Weights of a small autoregressive pixel model: 20-pixel images, 17500 steps.
Rows from block 5 of a small autoregressive pixel model, named by matrix and row number. Rows with one number belong to one neuron. Each number is 128 + 32 x the weight over its row's rms, rounded and kept within 0 to 255. All counts start at 0. Numbers have three digits each. After the name is the row's rms in percent of the matrix's.
After each neuron's rows are labels from the 100 images, of 14976, where the neuron reaches its highest value: "strongest on" is what is common among them. Only what is clearly more common there than usual is listed. The data: rendered rooms with furniture.
# fc1: MLP up (model.blocks.5.mlp.fc1.weight, 1280x320), inputs 80-159
# fc2: MLP down (model.blocks.5.mlp.fc2.weight, 320x1280, transposed), outputs 80-159

fc1.191 101:111130121111111193166155135115122098159158159089106141096113116122134104128170134125115144129086131129100116159112134172141147135155200090197143131146168143123110046149116125132061108179094121159113119086056169139100133180103142151152158154
fc2.191 100:173159132132135069150086070103091151107086161174091123191106095120044154136128136134157114163162166157136189109144111097103118154111084188101180164161088051093102147092125097141114196108142154185105130117168107126151095116148158110103101163
strongest on: arch; largest object: arch

fc1.494 100:158127147147154067088139114117146127151090100116069133127169139051182132155027143118116104145179067109142184105087137176187143078105128135136054118066116102126124072174134101130098152139165050158126119146152126122101116118102167118148132096
fc2.494 092:124121137182128169084121144096150201137090070102163123062106102116137163141128100112129114133062146087127173151101111074118129127163122099127105116167192139155114144081103199139116147130112108082101087182102077124177147120148124173120196068
strongest on: lamp; umbrella

fc1.67 103:075114180072167121121070090208081074105110146103092128161123116090071148115129129129114084123145111101140094128118190104160117146114123134166120165107110186149135095092169083145147088125083147160178138180171131135087134152091083117138110135
fc2.67 109:102133112149084130122104177109119121073136119101151156133145094124116119162189130107100152157103128112112175135171125153099134135148108127128166079062103144147087102180135116140142117118093120067138165121128134126153225136160173172121115116
strongest on: floor: rings

fc1.324 102:130087160116126132105091171109143129101121112147148129132156089108161142116142115152084082134145152121147151091156095117136128088164151127156176116134149144060111174100191109137101126105161153075122141158042100181137151080227149109075096131
fc2.324 090:114184136132102111132067110110102088179137155117213127157158113176153118201084084130121098161158037141126037087075161129148115174075133178140110148142114143168102137155129071133162128092102120203099208099162157173112042105119079084097103167
strongest on: lamp

fc1.377 105:095138150156140075147121171128130172091136108098117192119132149156171154083168121168051171133127131108189085148168087162096128125102076042110084108156115130152147182136163121164098102136126174070104038148097147142079161093069106122153069143
fc2.377 094:126117096160152175097150144159163089127112139112162105152066123129123098131144156102186124086131147144115093110110159163101141115099126102120108071145145077145129126083154137125119167187147113177123116147147140127171078082068129130120098182
strongest on: floor: rings

fc1.709 096:146155062141109095118118154160109120140101170121039157131120125121095082089147110128151116095088093124062154189142117104154151158126090124087176131152115159129088099125156151122160115081129126193141159090154126070084146131105091132135056107
fc2.709 102:086093123089141179154101113073099173166107122146166096167188104096135129170112188136122104078096159123233134112111102178122038092111203161203103152118133122161104145151109146169073133177139134091111142156129116182110115169162130158153176101
strongest on: floor: rings; floor: spiral

fc1.309 101:121099140128110138105128072128120125092141158160110155113154133126133100087127109131114142077113110105177146119117117139147131034130172108149141094109167166146160115103084103108136107126144140098131187111110062133080123145119154039106093184
fc2.309 096:156164061136140129173153142170145097125076108090098157175085090122150133184076183189121086120146152115079154174146073104074134171129155198143133142200122163131138126147134127136134126155103137131152140143175107179153117083148132117145118085
strongest on: arch; largest object: arch

fc1.562 106:093168107093118111089095071149124143164151166110105120111106069067150206161161098132165139187111137109148124146129147100114171088171111112093167099171148162152143175093106183153111128179157151126157119121134142088138197149124142061157169144
fc2.562 107:114129133177180115152121173173132121086140131184140110097147188120113182133129085170102126116167137080091059126119166128087116118122098126139112090133099125175108150101159180130075141162074140106189112152102145116161130175113141132173123081
strongest on: floor: rings

fc1.603 102:098071143092078111146141146145098088083156101144084081134151129071118134078136088129173130154116133139148163078116183117083114120124161103104124134118159137177140171116129152183099178138117145105148096138118147153189141140178099187117116041
fc2.603 095:041082176102168114126145125084126141146112168111191122170132075163127112140156091135141161148084144120058083124108099154099079174159122160075109131113124071097178108130106164079118105105081120105097142171124137078085120044131151089114161108
strongest on: floor: rings

fc1.328 109:170151136151132124184116108186115177152090132114103126110141142103130125091100117122139092092115134116142112132102119114135133229112143116146139132048156146135097119155192123115137182163147161162146137118107075137121200147129043107171123118
fc2.328 114:105105110189072180136121136178094198152136163103123110118149122105126139091089141134153130108146118119195159149171106111081136116179094082117126067115154121148102125151108106136120156135184166125186128151140114113120221153123127106134118132
strongest on: floor: rings; floor: rays

fc1.381 098:118140157172143120148101117119176094150109129125115153104128141093145167158136091104134180117152130103163134090148036140112099134126081075125150109128115106151133190093132133171125109130123172086094092064098139091127161118084124065150100172
fc2.381 098:171103131124118137144168158196074080147146118112127106151105173134096104136158157127150102099126177140100116109141216113053129130107109131130055073169150135190103158092185072074122166164073071109102106157078159105104155116116138128123088103
strongest on: floor: rings

fc1.137 101:098071145163157038101111077129129158060085093187131062101143113167175106183132152142132072187125120142178172164159129060145129139055143147122116112132074196100101110113127122139113068181105118154112148119149089100147089112140128134180136124
fc2.137 102:167095060103180168113152104160144075132087159042071149126106115128095150123147129125135105125168195094125053074138121113186121173171169090153166114133094092093173119107140107127150175109111138123131130089151157095130131111085110072146131138
strongest on: arch; barrel

fc1.46 105:160103041057109105152217100131123140157146182162094150116100139145200145116081170132147112152128086088099130118099133154130152133084122228139158146148124103150180151128097129184129141064132163128152099084120179098101121171093169153121153113
fc2.46 107:155137106158124137129050093125064116182122118103182105171137135123157062138255096162068134194182063146099119131172113120114081108109107137086091140126097145054106116170126124097163126146142151135044131177100070110057086093162181129124127149
strongest on: arch; largest object: arch; sofa

fc1.407 099:121156144070125190203152121168137143121186118174191182127126104100194093135129153116108083150131163122097159111073121124163172127161201114155121097148111131134069166162091144166075097112163193153165143150130133114147115170133110140076080106
fc2.407 101:105141095108050136173144128129076123119157124147141147139086110128165093128129146167146193146155134113188137088130117112137127115142077072136179082073149182178112146146164142136114124171113150152123157113144088140153111083122200183148159143
strongest on: arch; largest object: arch